Rows from block 7 of a small image classifier, named by matrix and row number. Rows with one number belong to one channel. Each number is 200 + 30 x the weight over its row's rms, rounded and kept within 0 to 999. All counts start at 0.
Before each channel's rows are labels from the 100 images, of 14848, where the channel reaches its highest value: "strongest on" is what is common among them; "colour at peak" is the nearest of a few named colours to the mean colour under the peak. Only what is clearly more common there than usual is listed. The data: pen-drawn characters of a made-up script with 800 signs.
# convs0: first 3x3 conv (model.blocks.7.convs.0.weight, 176x176x3x3, each kernel summed), inputs 0-175
# convs1: second 3x3 conv (model.blocks.7.convs.1.weight, 176x176x3x3, transposed, each kernel summed), outputs 0-175

strongest on: four strokes
colour at peak: grey
convs0.24,157,219,212,239,208,171,193,242,181,249,235,178,257,192,143,177,126,201,192,194,187,203,218,237,220,208,210,190,271,172,211,186,243,215,200,190,222,237,248,213,159,254,190,154,161,209,178,198,161,203,238,226,187,163,224,250,166,202,234,171,233,214,223,156,248,118,230,205,201,203,197,189,210,161,196,231,203,173,163,138,192,228,258,160,164,210,221,211,169,162,208,200,191,224,209,217,197,224,210,190,232,191,194,196,215,186,220,150,206,148,202,229,246,213,177,188,173,225,178,200,217,221,161,179,212,137,203,175,163,184,208,224,190,212,178,240,208,137,194,170,173,212,177,194,243,202,227,168,181,230,177,173,193,262,125,233,217,215,175,108,176,171,178,184,188,190,240,205,198,218,185,204,182,188,162,172
convs1.24,144,160,199,189,237,152,197,169,279,181,244,252,178,247,139,190,212,179,157,220,235,185,194,212,196,247,213,220,193,182,185,244,188,239,234,231,188,178,217,218,210,247,213,196,211,150,216,148,191,213,242,240,192,216,187,128,152,236,227,235,202,163,180,147,184,193,215,217,148,248,164,220,197,193,172,250,137,143,206,200,205,177,194,231,230,210,244,276,188,200,204,215,178,196,267,201,205,227,188,233,213,207,200,198,194,185,109,220,162,240,204,192,212,197,197,196,217,201,215,197,204,168,196,216,174,163,230,160,183,206,221,185,161,249,197,203,188,223,154,212,174,184,165,188,208,204,215,237,222,207,235,170,171,228,188,219,242,217,227,194,226,151,195,202,240,239,161,232,155,202,195,231,235,217,178,229

strongest on: two strokes
colour at peak: grey
convs0.102,137,204,210,184,271,190,169,224,240,195,238,190,270,222,144,202,143,248,192,152,210,176,148,246,189,191,174,146,215,166,179,199,214,191,202,235,193,223,216,209,204,218,183,134,169,130,198,171,172,181,202,224,191,203,239,213,128,186,244,147,250,198,214,212,230,205,230,223,207,175,212,194,185,212,212,199,216,212,169,165,150,201,188,178,222,198,239,203,169,141,199,217,252,175,157,198,160,233,182,225,221,189,162,218,178,238,193,192,219,189,165,212,190,223,198,178,234,212,173,200,208,187,226,206,190,124,166,189,158,205,197,173,188,219,160,228,237,191,187,186,249,218,200,167,206,210,212,230,240,198,155,253,186,215,103,210,182,218,194,199,210,173,164,173,182,170,140,220,161,198,179,193,172,177,197,145
convs1.102,199,241,194,230,228,206,207,234,221,180,237,245,212,190,175,203,203,203,211,202,180,218,138,192,198,259,226,233,171,154,224,229,237,189,158,202,261,211,215,197,182,182,177,119,190,154,156,188,134,182,222,228,194,217,178,199,173,202,165,186,193,191,204,194,209,176,219,224,214,228,169,159,159,189,171,209,173,158,223,152,227,141,193,183,233,191,161,221,216,186,248,112,202,162,248,224,186,173,199,159,143,230,188,241,214,144,180,164,153,167,170,219,203,202,215,138,241,218,211,195,172,214,171,207,191,194,186,183,159,160,184,220,218,198,203,204,185,207,201,192,170,194,172,127,197,268,169,215,286,194,243,209,147,195,218,195,191,216,204,177,214,173,237,175,210,213,200,193,223,206,262,143,224,189,216,177

strongest on: one stroke
colour at peak: grey
convs0.50,210,227,207,225,205,221,187,200,209,175,226,222,136,183,135,197,166,154,187,200,203,195,145,162,208,180,139,206,209,121,212,201,195,202,187,215,203,226,169,208,205,204,152,242,222,256,216,213,247,200,220,229,233,145,236,211,237,221,155,179,146,234,239,226,190,221,196,218,199,227,216,200,190,194,199,240,245,193,189,174,199,230,184,185,137,189,179,210,245,200,226,182,213,128,220,151,214,182,230,222,191,233,229,215,169,205,175,175,181,202,199,218,224,182,167,191,176,152,199,199,159,212,180,226,191,196,200,196,233,183,208,184,179,146,246,223,208,147,132,189,187,177,165,159,213,129,209,159,160,246,213,244,249,160,186,182,184,191,195,173,176,193,245,170,222,201,287,193,245,243,220,152,189,195,251,176
convs1.50,140,192,186,269,195,164,150,192,176,211,192,192,197,184,137,218,251,195,169,238,195,181,236,203,201,191,166,257,190,231,185,216,234,179,190,202,199,188,178,225,173,258,118,209,162,186,217,226,210,247,214,191,244,218,216,198,192,201,152,164,199,183,217,205,159,177,199,211,226,251,205,213,195,178,214,200,114,221,235,212,201,204,232,247,212,224,175,203,236,210,202,250,226,182,195,220,199,222,212,175,218,195,236,237,205,204,204,184,199,225,157,171,189,170,239,165,194,234,160,144,153,204,211,218,110,163,246,196,229,202,239,204,107,205,197,165,200,209,108,231,214,157,167,163,152,208,171,184,202,204,230,185,195,190,187,161,210,189,209,188,130,215,216,198,228,207,207,173,205,220,162,180,213,182,202,239

strongest on: four strokes
colour at peak: grey
convs0.10,227,188,224,220,222,203,241,194,170,212,151,210,196,186,162,193,174,225,203,187,200,169,206,198,184,196,233,172,216,182,195,244,234,224,192,228,249,150,208,206,203,112,139,201,254,165,201,140,220,223,171,191,266,219,135,238,238,200,192,214,222,232,232,192,184,229,210,199,205,205,151,220,179,203,119,194,166,207,171,227,259,180,179,226,217,218,222,203,168,186,218,193,240,155,135,220,191,177,138,213,193,195,161,191,172,205,194,203,210,136,214,187,201,190,205,229,155,193,255,231,192,191,190,212,230,195,232,194,207,165,240,154,254,164,203,151,204,170,167,211,205,238,156,185,193,215,231,185,175,217,193,154,175,147,196,172,225,194,195,218,285,160,226,155,142,213,163,196,170,204,160,167,206,206,198,172
convs1.10,255,141,222,191,217,232,204,188,234,232,191,183,173,130,157,218,220,162,198,197,150,182,169,191,234,194,211,222,247,186,207,266,173,190,213,219,215,169,192,234,189,175,174,183,166,180,180,215,236,230,187,220,178,194,207,212,220,193,214,258,157,191,201,210,160,183,201,217,265,205,187,196,159,199,119,145,215,211,225,200,224,136,244,195,226,252,170,154,215,182,214,182,190,211,171,218,190,196,192,215,195,158,201,240,147,208,187,185,250,208,183,147,219,190,218,141,192,146,205,237,237,222,194,213,202,231,243,228,214,277,234,176,206,215,169,194,180,182,162,224,216,195,208,158,179,211,260,200,223,227,169,152,182,184,234,256,195,194,170,197,244,213,244,272,195,150,211,239,203,237,200,213,177,218,158,181

strongest on: four strokes
colour at peak: grey
convs0.49,220,183,179,242,237,206,228,200,215,173,198,202,249,180,147,224,240,144,166,189,147,233,183,199,174,220,211,214,216,223,183,245,114,162,236,169,218,206,193,210,202,232,228,185,220,183,216,193,210,229,176,199,178,187,196,197,221,191,206,179,148,193,201,198,128,210,219,218,157,182,180,138,212,140,202,196,178,205,220,224,216,192,160,165,210,166,163,211,208,221,190,230,188,186,229,184,217,223,181,168,135,257,205,173,210,197,221,205,180,247,203,158,200,183,196,223,145,200,229,222,248,172,131,257,212,192,202,175,185,216,183,175,202,242,180,206,217,260,217,214,200,138,153,104,196,202,209,201,186,214,207,192,245,159,236,219,239,260,205,210,138,174,238,170,203,173,188,217,201,219,175,243,126,167,195,180
convs1.49,188,195,196,217,181,204,197,240,208,169,207,207,246,199,207,131,229,255,187,185,183,226,224,144,195,176,173,157,188,223,212,145,143,213,182,192,148,144,220,249,208,190,175,193,224,194,156,257,210,210,178,189,196,208,219,273,185,213,162,193,221,224,196,240,194,167,190,227,249,212,266,172,197,164,235,243,163,204,163,140,201,214,223,101,194,195,181,231,194,199,254,220,188,219,208,215,199,185,208,236,213,176,220,242,186,165,170,196,159,171,221,194,248,216,212,182,159,233,192,199,124,174,192,142,214,235,167,156,191,195,175,221,245,193,171,174,245,181,192,227,184,135,246,241,191,205,141,196,193,163,205,217,164,189,157,230,258,195,221,197,195,195,179,206,218,205,187,198,219,187,143,224,206,178,190,206

strongest on: one stroke
colour at peak: grey
convs0.47,226,159,200,194,224,136,211,201,205,196,212,209,219,205,210,218,194,148,237,200,202,234,172,210,233,198,182,175,192,179,175,219,199,210,179,158,179,215,245,179,233,222,246,129,215,254,242,202,209,152,190,176,113,204,129,150,189,177,152,186,177,212,164,139,252,207,160,181,206,185,203,155,159,176,278,158,234,168,148,227,242,204,191,211,215,185,192,201,214,244,177,176,139,185,203,234,234,237,225,206,217,192,230,177,189,214,208,222,240,188,196,148,199,228,231,209,210,218,221,165,193,243,200,241,163,190,125,200,231,211,163,229,198,210,185,181,190,197,153,223,211,177,201,153,214,156,195,187,194,186,195,238,185,231,187,199,152,198,188,195,162,258,196,190,179,190,172,187,195,176,210,180,109,150,207,210
convs1.47,139,189,161,181,225,178,232,191,216,208,185,269,176,193,205,252,222,169,150,185,218,185,161,209,181,159,188,235,140,200,172,182,179,169,193,190,204,188,185,182,206,215,234,166,154,206,200,219,233,157,176,135,174,236,221,184,142,248,213,201,258,195,161,133,210,120,212,121,171,139,192,184,170,161,223,223,194,165,207,181,181,190,212,185,166,143,194,246,197,192,193,202,187,156,201,174,256,218,210,204,149,221,199,171,177,187,194,232,217,178,160,164,221,204,182,204,193,220,235,123,227,199,179,236,196,155,162,169,202,196,149,165,227,165,221,173,171,247,166,204,180,224,205,131,225,214,188,217,213,179,160,151,209,214,213,212,201,146,184,183,234,174,177,201,176,210,162,186,200,181,206,217,181,197,184,191

strongest on: one stroke
colour at peak: grey
convs0.69,219,240,238,220,200,172,196,188,203,185,248,195,168,158,209,203,187,154,188,156,214,188,223,169,228,207,203,210,232,260,194,185,202,185,189,183,216,180,168,171,181,229,173,226,222,189,155,143,142,219,211,170,216,184,269,241,181,229,183,230,217,205,230,144,189,185,194,233,200,144,231,187,224,271,196,197,200,186,159,216,198,176,210,154,134,254,218,207,179,242,226,203,208,203,195,144,243,166,173,211,143,174,152,248,158,239,211,231,209,183,116,174,190,214,181,179,210,166,204,196,186,206,205,194,190,254,212,223,185,247,245,180,204,180,185,145,151,210,167,226,219,192,238,206,197,162,215,208,146,198,167,193,230,183,206,196,183,219,113,245,164,198,208,190,204,246,229,219,203,201,227,222,150,206,140,224
convs1.69,179,216,189,187,206,178,219,207,203,174,186,185,182,205,196,208,222,156,199,208,206,213,198,225,204,174,220,177,209,238,207,213,240,106,189,209,176,204,210,239,211,215,219,194,233,177,200,168,205,231,153,167,200,169,211,197,244,173,217,242,201,220,177,197,180,193,200,235,198,200,195,148,197,192,168,131,200,169,228,207,204,201,178,178,252,167,199,153,225,219,182,203,204,215,230,203,203,184,218,178,180,180,221,237,215,127,235,180,112,184,203,168,234,160,169,153,166,236,184,200,160,193,216,218,255,189,247,240,233,213,210,236,178,207,217,154,149,225,148,201,144,152,237,196,198,231,262,186,151,216,275,225,162,205,238,178,179,142,171,226,148,205,235,193,228,198,224,194,162,246,187,239,221,132,172,266

strongest on: three strokes
colour at peak: grey
convs0.169,220,202,218,126,242,192,150,186,232,217,211,180,188,214,234,208,226,193,234,224,174,156,188,177,208,168,177,175,227,161,193,228,229,221,243,211,178,190,263,181,248,189,164,161,212,204,162,194,217,183,163,179,178,159,194,235,205,185,212,195,186,206,200,203,245,245,280,172,182,182,205,146,179,208,190,187,254,224,167,223,195,225,213,195,206,150,230,203,179,208,158,226,239,231,214,224,188,160,188,250,215,218,186,214,187,238,167,211,240,187,204,184,197,232,166,190,191,236,149,276,182,161,212,206,182,151,150,221,181,221,170,206,203,185,172,217,212,173,180,127,220,181,206,194,194,227,168,261,186,162,181,186,170,228,126,232,206,175,227,163,139,289,187,209,179,202,179,149,182,199,202,164,184,196,183,139
convs1.169,192,213,194,251,260,224,236,221,228,236,169,235,146,219,191,240,250,217,214,152,139,252,174,212,204,215,206,216,181,169,179,193,199,229,199,211,205,156,175,162,164,221,186,221,176,204,171,254,170,195,167,220,232,244,195,176,278,206,155,215,174,198,181,189,197,200,175,143,159,205,133,135,162,183,212,248,214,204,201,256,165,200,231,218,177,202,193,213,268,227,154,187,213,118,203,173,244,170,189,182,208,184,244,208,229,192,196,233,198,242,147,157,196,245,245,166,166,173,176,200,215,177,159,203,176,182,216,178,174,184,176,184,210,217,157,208,200,202,148,211,222,194,186,178,183,204,229,173,245,202,146,229,202,223,233,229,187,220,195,184,197,251,218,141,172,193,209,177,243,203,218,172,220,186,223,168

strongest on: four strokes
colour at peak: grey
convs0.19,199,147,214,205,221,218,211,209,234,248,210,144,174,271,206,232,187,242,177,203,156,209,169,153,205,190,206,236,216,136,205,220,158,174,248,208,192,187,239,243,200,206,206,180,180,148,178,218,202,205,171,149,185,236,144,155,162,172,213,195,206,221,234,205,183,217,209,197,211,216,177,205,155,192,181,147,150,196,165,188,199,213,225,202,199,177,169,222,162,195,184,199,209,191,151,202,198,151,153,228,213,230,252,199,173,199,184,215,177,258,188,168,191,166,171,264,180,291,215,222,183,188,147,248,218,199,215,188,234,214,158,215,207,171,220,202,204,168,160,196,196,165,193,173,220,188,229,175,196,195,178,149,173,256,236,182,189,177,205,201,221,158,152,205,203,192,157,247,110,210,191,227,276,181,193,172
convs1.19,203,175,197,235,186,232,182,156,164,154,260,140,186,241,257,176,148,170,216,236,171,180,173,175,190,194,211,221,175,192,189,199,164,184,206,136,129,209,218,163,244,186,229,227,204,250,158,217,193,201,179,212,234,192,195,209,174,212,122,208,196,166,165,225,235,211,159,225,219,132,196,186,189,231,157,207,191,197,168,226,185,194,223,186,196,242,172,143,189,217,206,212,194,199,209,202,190,195,223,241,222,156,204,201,153,232,196,229,233,163,235,209,231,242,279,144,248,169,203,206,201,184,173,225,225,199,191,205,196,214,189,208,224,267,129,217,252,202,138,194,240,212,193,221,213,188,191,185,198,199,225,190,159,254,164,243,196,165,263,186,186,235,163,205,193,205,210,234,206,182,157,188,176,235,191,185

strongest on: four strokes
colour at peak: grey
convs0.138,153,229,196,169,145,200,165,235,185,214,180,197,161,189,212,209,197,212,231,229,223,138,168,210,173,149,147,215,196,170,175,175,211,207,225,216,168,202,232,205,203,197,205,249,213,193,236,157,223,195,175,192,172,157,234,202,173,220,225,172,212,171,197,207,215,195,120,264,209,238,151,197,212,208,262,210,205,130,225,141,204,217,191,203,192,148,158,225,228,165,201,170,152,243,158,196,205,205,199,254,218,183,175,186,201,245,174,256,165,214,227,179,244,196,204,177,204,185,159,176,149,229,206,168,219,183,193,219,188,172,198,238,232,219,190,217,236,197,162,144,185,184,197,195,260,226,232,212,238,187,202,197,215,214,160,184,197,215,104,198,217,152,240,157,185,192,193,181,178,257,251,178,214,207,144,171
convs1.138,164,191,204,215,233,169,183,172,208,192,173,194,119,164,183,251,224,204,212,191,230,156,210,177,225,161,191,184,186,207,198,203,242,195,246,193,204,236,161,212,266,217,170,237,184,239,210,240,174,190,229,237,190,194,188,159,173,183,206,193,176,166,212,237,181,231,211,205,193,178,232,205,204,202,175,215,211,209,205,222,258,235,224,259,218,210,229,234,211,308,200,206,182,201,155,154,214,246,260,212,221,208,215,157,237,223,222,176,176,225,171,228,188,223,189,190,191,159,186,186,256,193,197,189,217,162,212,260,183,234,192,185,208,212,202,206,132,218,164,190,205,220,251,229,247,196,170,157,201,220,188,118,260,117,189,236,216,172,194,201,195,206,223,198,208,229,159,144,179,222,224,209,210,258,179,230

strongest on: three strokes
colour at peak: grey
convs0.91,233,164,194,234,210,210,206,150,259,228,236,201,203,165,214,221,227,164,197,258,164,165,167,166,210,178,176,183,189,213,190,174,112,210,246,198,169,199,217,193,242,218,215,159,234,228,197,236,235,171,169,213,162,154,224,188,228,165,159,200,143,178,130,195,203,189,211,165,172,186,200,200,230,191,173,193,221,140,169,229,218,191,199,173,252,170,188,186,154,229,167,221,186,196,218,214,241,209,187,226,211,176,204,202,148,222,174,180,176,219,209,198,204,215,204,199,175,205,220,238,215,154,153,254,212,187,198,166,169,266,162,159,252,247,178,197,250,255,173,152,192,162,182,163,198,248,180,227,201,172,199,179,245,205,178,189,216,236,211,208,181,222,227,206,189,135,214,207,196,208,130,223,146,184,238,157
convs1.91,197,184,246,220,241,199,160,257,222,203,190,192,196,173,240,188,172,181,175,166,176,213,221,169,199,177,160,180,198,196,244,156,144,222,174,192,181,153,136,210,215,221,191,190,206,212,151,306,172,198,145,192,98,254,194,200,208,196,191,210,184,236,217,203,223,182,198,214,253,167,189,171,212,171,215,203,182,192,177,210,158,175,227,156,176,215,155,191,203,187,176,195,191,184,245,158,231,178,204,254,242,192,156,235,157,214,230,176,201,172,191,108,221,243,172,210,197,252,192,208,156,180,209,185,221,203,192,209,193,226,170,163,253,172,208,141,220,170,186,190,213,194,177,250,222,214,202,185,201,176,200,226,213,248,209,210,205,138,184,154,201,211,159,152,182,217,169,200,229,218,210,200,202,165,184,150

strongest on: four strokes
colour at peak: grey
convs0.92,248,183,163,211,177,251,198,168,183,270,212,156,176,142,209,174,148,192,199,213,158,186,245,169,172,170,212,204,214,230,148,235,157,208,185,169,212,171,137,131,189,210,192,182,232,194,190,185,222,250,209,208,233,216,200,180,274,191,244,165,147,217,199,194,127,217,238,166,211,159,226,177,184,197,178,168,170,192,196,161,218,192,229,186,198,169,191,235,202,182,142,247,257,190,260,222,205,199,184,253,193,159,173,171,267,257,196,144,198,225,199,218,189,217,169,177,191,231,195,241,208,137,166,157,192,202,224,204,204,190,189,204,189,178,206,198,182,197,225,197,173,234,183,213,188,193,194,219,150,211,121,174,235,223,176,211,212,216,185,152,219,199,151,197,185,191,211,167,204,188,186,220,182,209,212,141
convs1.92,237,177,176,217,203,234,207,205,234,230,170,206,172,205,163,140,235,228,240,195,182,183,270,186,131,122,188,221,216,162,169,170,225,239,262,216,220,161,159,230,160,151,178,210,241,186,184,226,205,190,184,148,203,182,169,181,244,252,184,260,223,192,221,210,168,221,146,196,214,162,171,188,194,167,232,176,167,249,140,215,184,190,213,219,230,171,269,217,210,184,210,260,192,194,189,227,218,157,215,152,197,204,206,252,221,199,189,204,182,218,213,171,190,193,208,225,177,171,211,191,153,222,227,159,177,238,163,161,191,218,212,150,153,211,166,200,237,208,167,212,234,144,188,205,194,150,224,207,201,231,244,209,181,194,178,256,232,215,209,193,187,178,196,222,188,242,183,210,201,172,162,181,198,206,249,256

strongest on: two strokes
colour at peak: grey
convs0.40,182,201,239,190,224,158,149,207,193,219,206,190,141,209,142,231,159,217,191,220,203,247,145,183,192,220,216,213,222,176,218,231,231,206,214,202,204,174,190,256,204,218,195,197,243,230,212,207,218,199,198,181,192,161,221,204,125,172,172,227,247,212,228,151,181,209,114,237,211,217,190,140,140,157,198,215,214,186,131,213,247,214,152,201,243,166,225,180,220,230,220,194,165,140,135,138,197,192,174,203,243,192,258,217,161,189,188,207,193,195,190,194,226,205,187,176,229,211,198,169,190,184,203,210,139,195,168,154,213,216,192,180,138,189,199,221,230,159,128,165,218,201,203,143,220,190,186,173,190,209,233,214,200,152,194,183,206,222,200,203,217,215,213,171,192,211,231,234,157,187,194,235,131,175,139,189
convs1.40,189,193,182,223,202,199,184,194,231,224,222,162,163,200,176,212,223,191,135,232,219,202,165,225,236,236,176,281,172,217,213,225,241,156,218,167,201,241,236,221,198,209,169,163,217,225,172,209,201,208,195,206,215,143,184,163,180,171,157,204,231,192,161,143,203,190,199,165,170,219,226,219,164,192,180,231,186,169,194,203,221,130,198,167,205,184,150,198,202,180,205,194,217,183,159,213,266,192,203,136,189,209,178,193,203,190,201,212,197,162,223,204,249,180,237,142,249,230,226,168,220,130,218,212,218,231,220,134,207,207,177,190,222,207,196,160,206,256,128,201,208,207,184,87,184,202,145,184,228,193,247,194,181,221,175,225,181,204,149,224,210,229,241,253,223,198,205,189,174,221,182,167,179,154,160,216

strongest on: four strokes
colour at peak: grey
convs0.23,166,219,209,191,222,156,192,199,163,238,198,155,203,232,210,201,209,211,234,177,243,196,209,228,180,214,219,211,183,182,192,198,220,184,221,198,198,135,192,236,166,210,202,139,170,128,194,179,198,225,169,180,211,209,178,196,222,222,222,174,227,187,220,219,180,176,191,210,149,146,229,209,189,190,202,176,184,237,169,198,196,187,202,223,182,156,259,220,188,220,182,248,262,197,136,176,221,185,108,198,205,196,190,187,220,235,222,196,172,203,172,185,224,187,214,227,208,281,204,189,127,157,197,135,198,209,146,226,190,171,222,156,209,193,188,180,179,222,173,198,207,155,268,237,202,201,204,175,232,123,188,223,144,231,181,162,190,182,195,190,219,121,208,208,167,189,138,247,156,189,154,227,228,153,191,193
convs1.23,248,238,199,181,169,181,235,187,154,194,186,199,216,192,183,177,187,187,245,202,140,198,119,177,184,171,266,196,192,274,230,222,180,190,241,184,213,240,190,155,182,216,249,223,165,218,205,125,214,190,209,237,160,185,166,168,180,235,189,172,174,187,177,232,224,231,164,188,171,184,207,200,172,212,139,172,234,154,231,147,206,187,157,243,196,211,197,174,204,174,169,179,159,212,208,193,215,222,178,264,166,170,201,154,181,180,215,222,212,185,225,251,175,199,223,171,231,238,201,257,274,207,204,203,237,222,196,169,181,176,232,204,206,249,233,179,172,203,228,175,187,206,222,213,208,221,191,209,233,225,178,160,199,200,241,205,146,215,246,220,204,234,221,225,135,168,250,225,148,239,213,180,190,217,154,193